A small segmentation model, trained from scratch: 64-pixel images, encoder activation gelu.
Rows from block 12 of the encoder, named by matrix and row number. Rows with one number belong to one attention dimension. Each number is 200 + 20 x the weight over its row's rms, rounded and kept within 0 to 999. All counts start at 0. After the name is the row's rms in percent of the matrix's.
# q: attention query, key and value (stacked) (encoder.blocks.12.attn.qkv.weight, 480x160, the q third), inputs 0-159
# k: attention query, key and value (stacked) (encoder.blocks.12.attn.qkv.weight, 480x160, the k third), inputs 0-159
q.97,122,169,186,208,230,206,207,223,177,177,209,216,211,206,218,190,196,209,179,142,172,157,182,209,204,211,213,172,223,199,201,200,206,209,222,204,187,214,203,206,213,205,178,194,194,221,185,210,194,212,176,223,191,225,225,186,203,210,208,193,174,200,208,173,179,222,201,229,207,175,224,206,197,239,189,196,215,243,210,204,237,221,191,205,207,202,241,194,214,207,225,165,216,236,173,191,243,202,196,218,154,196,188,205,193,198,177,202,239,190,201,234,225,193,184,217,197,188,207,207,219,239,194,219,185,194,203,175,216,152,176,239,219,219,173,217,223,184,174,206,213,186,144,222,212,239,188,200,209,178,188,191,188,212,211,178,194,184,215,219,195
k.97,099,222,224,213,187,202,211,183,228,195,210,182,193,207,169,191,217,210,213,212,238,212,203,198,208,231,219,222,227,178,203,177,171,211,178,209,224,196,206,208,185,173,223,181,197,163,203,200,231,211,134,203,205,207,249,226,194,198,188,178,192,232,213,202,206,211,210,162,222,211,227,190,175,181,199,173,221,235,203,173,180,216,164,208,191,188,207,216,188,197,210,202,173,221,208,211,184,194,166,198,225,219,225,181,165,191,170,166,189,186,171,183,202,188,230,208,243,236,195,196,212,231,191,191,204,184,176,205,230,180,191,188,167,185,204,164,227,196,210,220,211,196,185,216,171,190,180,173,212,198,206,168,207,212,204,209,199,201,220,218,234
q.98,096,200,235,199,201,226,232,208,170,195,238,178,200,197,203,222,215,215,196,229,216,222,250,158,177,194,207,208,185,196,236,215,219,215,212,187,213,172,192,223,213,183,189,201,202,188,193,192,185,208,229,185,225,171,194,175,195,175,210,187,174,177,231,179,215,194,185,189,212,217,220,222,202,195,228,185,218,193,197,212,238,186,202,208,185,208,194,194,200,215,193,211,181,191,223,211,197,201,212,180,223,219,185,201,238,184,223,219,231,212,179,162,192,218,216,211,193,177,214,194,214,201,216,208,177,224,180,236,246,226,208,214,208,245,197,194,220,174,168,204,192,187,167,162,151,191,208,219,181,191,262,212,198,216,201,211,181,199,234,217,199
k.98,096,199,204,181,201,168,194,233,197,241,196,200,215,187,202,184,198,226,187,217,172,170,220,200,185,206,211,225,192,185,160,204,216,214,200,210,188,178,204,194,241,198,163,214,194,184,207,267,208,207,198,200,216,184,186,203,230,190,195,174,209,199,197,203,182,202,202,191,196,215,226,230,197,184,197,199,190,227,211,214,173,188,224,217,195,229,230,181,209,221,216,187,223,211,211,237,170,207,229,211,185,178,207,196,204,221,220,200,173,207,226,230,213,216,195,157,200,171,197,205,185,222,228,253,242,230,222,178,202,196,193,182,204,199,149,192,198,168,174,220,229,180,193,197,189,217,190,242,205,210,208,191,179,170,216,189,215,175,195,166,227
q.99,095,217,211,229,152,212,199,199,221,184,226,191,183,199,227,194,212,183,199,211,201,197,161,180,236,210,170,164,200,191,158,172,219,229,176,221,223,179,222,180,190,226,181,193,184,210,173,209,190,213,185,215,205,182,164,238,244,185,194,181,205,209,217,200,203,255,164,183,203,228,216,166,228,198,197,148,200,194,191,174,193,197,218,181,195,228,200,185,196,190,186,186,192,223,196,208,206,209,203,213,176,176,192,203,205,219,167,217,200,191,198,176,204,234,198,219,184,214,179,187,192,181,212,197,213,196,220,210,215,218,205,216,172,188,209,158,190,210,210,178,195,203,149,222,215,186,230,211,208,211,200,182,163,191,233,193,184,181,180,189,229
k.99,097,182,184,169,192,184,208,199,218,215,199,188,221,197,227,217,173,219,195,199,188,235,219,216,197,188,194,197,233,209,215,192,181,201,213,209,202,182,223,185,236,202,153,194,198,198,207,225,201,202,156,199,174,209,217,209,191,194,219,211,224,246,150,199,211,217,207,210,183,217,200,182,195,204,163,196,217,208,220,162,181,199,229,169,209,183,194,179,227,189,212,198,218,202,194,250,203,221,216,184,214,198,161,207,200,228,155,226,191,223,159,223,232,211,230,206,166,199,200,198,165,187,198,202,174,189,200,201,199,208,207,197,173,195,215,203,175,166,229,221,189,209,208,201,154,182,158,203,233,165,181,188,167,209,198,200,175,184,186,191,218
q.100,118,190,161,190,211,178,180,196,207,201,226,206,238,179,208,207,208,213,212,217,196,197,167,172,174,164,216,173,233,190,221,162,208,201,205,222,186,178,178,187,239,199,192,196,210,175,195,204,197,219,185,173,189,183,168,201,203,205,215,205,206,166,181,216,195,196,188,198,195,222,161,198,218,165,216,240,199,221,210,193,206,183,194,215,229,187,179,171,174,205,195,173,227,234,190,195,196,215,201,155,171,184,170,180,210,219,182,163,181,212,212,207,224,218,205,197,201,176,194,211,201,216,180,213,205,181,215,204,228,199,192,224,180,246,195,216,180,184,216,213,247,223,189,204,165,174,195,214,221,177,205,217,179,170,163,197,231,173,176,172,213
k.100,115,202,173,191,189,200,191,168,185,198,155,178,182,226,206,190,210,171,235,195,217,212,202,203,201,178,203,208,184,171,201,223,179,210,161,190,188,187,219,245,197,185,225,210,217,230,206,197,201,208,221,228,223,196,180,184,215,191,185,185,203,233,205,205,201,197,213,193,154,191,230,225,218,195,205,158,196,155,185,213,179,216,156,198,169,185,237,209,198,213,183,222,176,173,193,206,220,218,242,199,187,203,214,212,160,192,199,216,230,161,187,204,175,219,188,165,227,168,216,179,218,177,206,218,196,199,186,199,157,182,189,164,161,184,215,196,204,221,219,197,182,205,232,206,209,221,188,206,206,191,187,216,217,225,211,170,192,205,194,215,176
q.101,094,234,220,183,198,195,206,197,211,225,230,183,195,193,176,196,218,201,218,199,186,210,213,207,186,188,198,216,173,200,190,233,189,210,221,202,213,199,231,205,190,189,227,192,191,195,201,219,207,205,205,203,210,240,216,227,217,173,263,194,230,188,157,188,198,195,223,193,210,182,208,208,180,195,215,181,189,197,252,156,209,180,185,186,208,233,220,223,260,200,210,204,196,192,206,202,219,229,200,213,214,184,210,192,178,205,207,187,196,200,219,194,186,225,222,199,216,230,186,207,238,201,146,217,204,199,214,160,172,187,179,228,192,209,171,200,220,191,195,154,165,188,184,181,193,176,200,211,166,206,195,208,194,209,187,200,238,193,251,172,226
k.101,103,193,178,219,182,195,189,207,218,197,181,197,164,190,208,187,181,212,192,149,195,211,179,198,138,209,157,168,173,191,200,220,211,185,209,182,198,197,191,255,199,217,187,186,178,200,189,191,189,202,220,207,215,201,181,179,208,214,229,227,166,182,205,221,194,214,173,212,191,174,185,180,213,236,194,195,191,155,192,177,192,200,213,173,217,160,235,191,223,206,238,186,154,196,188,203,193,164,183,225,212,212,168,214,203,187,162,232,222,220,179,168,175,198,204,222,227,191,181,204,203,183,219,197,214,189,203,202,175,168,228,206,205,211,209,210,200,185,214,194,180,196,189,198,223,172,218,221,209,225,219,202,230,217,203,197,175,238,190,192,215
q.102,089,201,202,228,187,225,225,169,207,211,172,190,174,188,216,193,205,205,203,191,190,194,237,180,218,178,207,211,172,184,171,232,204,173,196,218,185,202,197,187,195,217,214,215,202,197,176,192,211,209,211,219,226,231,198,239,206,203,171,233,209,221,216,184,208,159,186,191,235,218,175,215,218,236,192,191,183,231,204,182,212,204,163,176,199,192,194,210,178,204,205,216,194,230,166,205,197,188,155,170,226,209,215,201,208,174,197,234,178,188,189,240,185,181,181,202,234,187,197,208,232,196,227,169,199,186,192,206,178,190,167,198,145,192,185,220,216,190,227,187,181,179,179,167,185,241,219,204,195,227,192,181,170,220,173,203,221,186,178,198,227
k.102,087,191,198,176,213,175,184,184,252,191,207,233,208,223,205,188,198,210,192,211,218,234,242,201,192,211,200,226,167,175,177,225,210,204,175,194,202,194,163,209,227,208,227,208,201,191,226,209,233,176,208,249,222,218,180,211,212,181,188,217,205,193,168,195,217,156,188,215,215,173,233,180,177,186,215,203,191,195,184,193,203,164,196,204,237,218,218,171,239,185,180,186,197,212,176,208,199,188,200,194,164,209,204,170,185,187,156,214,175,181,226,185,170,225,201,211,232,187,213,199,204,224,190,186,214,193,223,188,180,192,207,208,198,195,203,186,213,167,185,199,200,207,184,179,211,197,161,207,189,146,190,190,186,197,235,208,175,188,238,229,199
q.103,093,204,185,181,200,161,227,175,225,210,205,198,184,223,217,184,199,209,206,171,193,164,215,183,223,207,207,159,222,215,189,213,211,181,196,212,209,175,214,165,196,234,198,201,174,227,247,171,200,210,180,170,217,154,197,203,176,208,170,222,218,195,198,212,207,216,213,189,203,218,175,198,222,176,189,201,228,216,179,198,165,251,173,189,162,241,198,202,202,186,188,187,211,174,199,217,214,230,186,197,214,175,205,199,198,230,167,211,213,206,209,167,203,224,188,250,222,162,193,185,187,210,202,206,223,210,227,220,196,188,206,181,221,212,236,162,197,183,194,197,181,205,169,183,180,247,191,226,216,212,189,190,200,187,190,205,218,195,220,195,208
k.103,091,172,197,196,237,205,197,216,183,190,227,230,194,193,219,199,229,173,198,177,260,213,186,228,201,229,191,176,200,180,205,236,211,183,248,202,198,199,222,191,224,204,185,220,221,209,213,169,232,200,197,179,174,196,215,210,195,208,161,189,207,211,205,213,164,181,203,207,228,219,196,214,207,238,187,218,221,211,230,191,230,234,194,192,192,164,178,204,160,191,185,197,209,196,179,170,204,224,187,216,216,228,192,197,166,216,172,214,211,185,187,233,213,212,171,187,225,148,216,207,213,205,176,223,188,205,209,209,206,167,182,236,184,218,194,208,222,196,177,226,184,197,178,167,206,224,196,219,198,220,220,200,203,196,201,192,210,186,224,166,173
q.104,091,189,177,217,192,186,195,196,208,176,168,208,196,194,222,221,222,179,186,219,219,174,161,205,195,185,193,227,199,214,183,192,238,208,195,244,167,200,165,199,193,195,195,223,188,175,202,197,183,178,218,226,194,222,176,219,215,238,188,185,200,173,209,210,221,202,204,188,203,186,166,183,176,161,201,217,204,189,216,229,201,167,187,209,216,189,241,237,199,204,190,178,192,151,194,169,196,194,248,206,224,208,184,199,158,209,198,227,190,221,178,190,225,231,210,230,209,201,180,199,206,216,213,196,194,180,184,164,201,224,191,173,227,176,195,185,176,208,164,196,181,208,183,194,196,163,252,185,188,219,205,206,175,238,213,217,186,209,192,181,201
k.104,096,199,217,221,227,174,198,204,199,215,188,199,193,172,163,172,190,195,190,170,171,231,193,205,207,220,217,198,211,200,200,175,206,228,221,223,215,192,200,177,199,230,218,205,160,207,180,195,207,192,171,198,205,206,207,210,232,193,224,203,211,173,222,202,156,177,220,187,218,183,215,204,163,215,179,181,196,221,182,166,162,208,199,167,190,191,198,212,211,204,189,218,199,222,189,177,195,181,186,190,209,211,193,202,210,199,182,147,149,198,217,179,214,192,187,167,193,224,177,213,165,199,188,205,153,223,192,226,187,202,232,210,213,193,209,220,225,182,174,202,203,186,201,162,250,215,181,244,203,209,159,198,220,211,187,211,221,195,240,215,174
q.105,103,186,249,194,190,224,210,187,167,227,222,177,210,205,217,191,210,193,216,169,197,188,196,183,181,200,209,236,201,190,220,206,203,189,185,172,164,203,188,230,180,212,228,182,194,189,188,212,204,204,152,203,152,211,180,198,195,183,170,172,181,197,182,219,199,190,203,197,177,197,203,186,155,234,192,212,209,210,211,214,210,206,180,190,176,178,164,192,206,208,216,237,169,218,214,182,202,203,196,214,204,169,174,236,188,224,177,209,184,189,195,190,191,207,206,203,260,168,185,201,187,233,177,205,186,205,192,203,243,166,179,184,228,205,245,220,225,204,175,166,212,211,193,209,198,191,205,173,235,222,237,197,203,204,167,207,218,184,221,200,194
k.105,121,211,178,190,181,234,189,196,183,204,171,227,196,167,197,248,200,243,218,202,200,214,190,197,203,186,214,169,235,212,217,200,202,192,215,191,215,170,206,187,209,201,190,179,218,212,227,212,199,196,247,191,198,215,186,180,191,238,206,199,179,204,202,208,221,184,195,216,180,183,170,181,195,180,179,217,186,186,210,192,184,211,220,198,222,199,184,213,209,163,200,146,266,204,170,252,215,186,195,162,211,176,173,172,189,191,208,222,210,199,216,215,203,200,186,189,220,164,174,193,188,185,223,187,176,203,246,186,210,223,226,204,212,227,187,207,182,222,216,199,218,221,195,231,232,200,188,240,225,202,210,191,165,185,200,213,219,219,205,198,190
q.106,086,218,205,195,175,205,196,233,193,168,219,207,191,203,212,168,198,172,192,212,168,201,228,217,238,212,196,227,236,265,196,200,230,180,212,176,176,195,209,210,198,194,192,236,208,170,205,170,186,208,219,195,205,178,192,214,199,201,224,159,177,190,237,206,198,220,228,205,201,184,216,220,189,210,187,193,179,207,179,202,163,226,195,178,167,183,194,196,195,173,162,186,210,186,234,206,215,198,173,173,197,204,228,184,217,212,192,199,201,197,180,170,196,225,191,193,219,136,223,204,219,223,213,196,191,186,202,200,186,188,197,179,198,239,160,194,208,190,202,227,210,209,165,186,193,188,220,170,195,197,192,177,217,184,169,208,186,206,214,214,149
k.106,089,203,190,207,216,217,175,190,149,205,209,248,210,203,232,176,173,183,213,177,216,161,217,197,205,174,217,196,194,198,205,198,215,218,186,194,212,216,208,187,164,173,184,212,164,210,187,231,243,174,214,219,202,201,222,218,231,217,210,218,182,191,182,189,164,184,225,190,188,195,227,213,210,192,203,187,192,174,215,192,218,223,237,180,192,216,200,213,165,178,226,223,190,191,164,202,203,221,205,171,206,193,222,172,163,201,166,220,208,163,179,166,237,220,226,206,211,190,215,172,178,159,193,219,222,211,199,148,213,179,204,196,196,187,210,197,207,195,191,208,229,172,178,209,203,216,172,172,213,217,181,193,197,189,171,190,203,210,179,212,199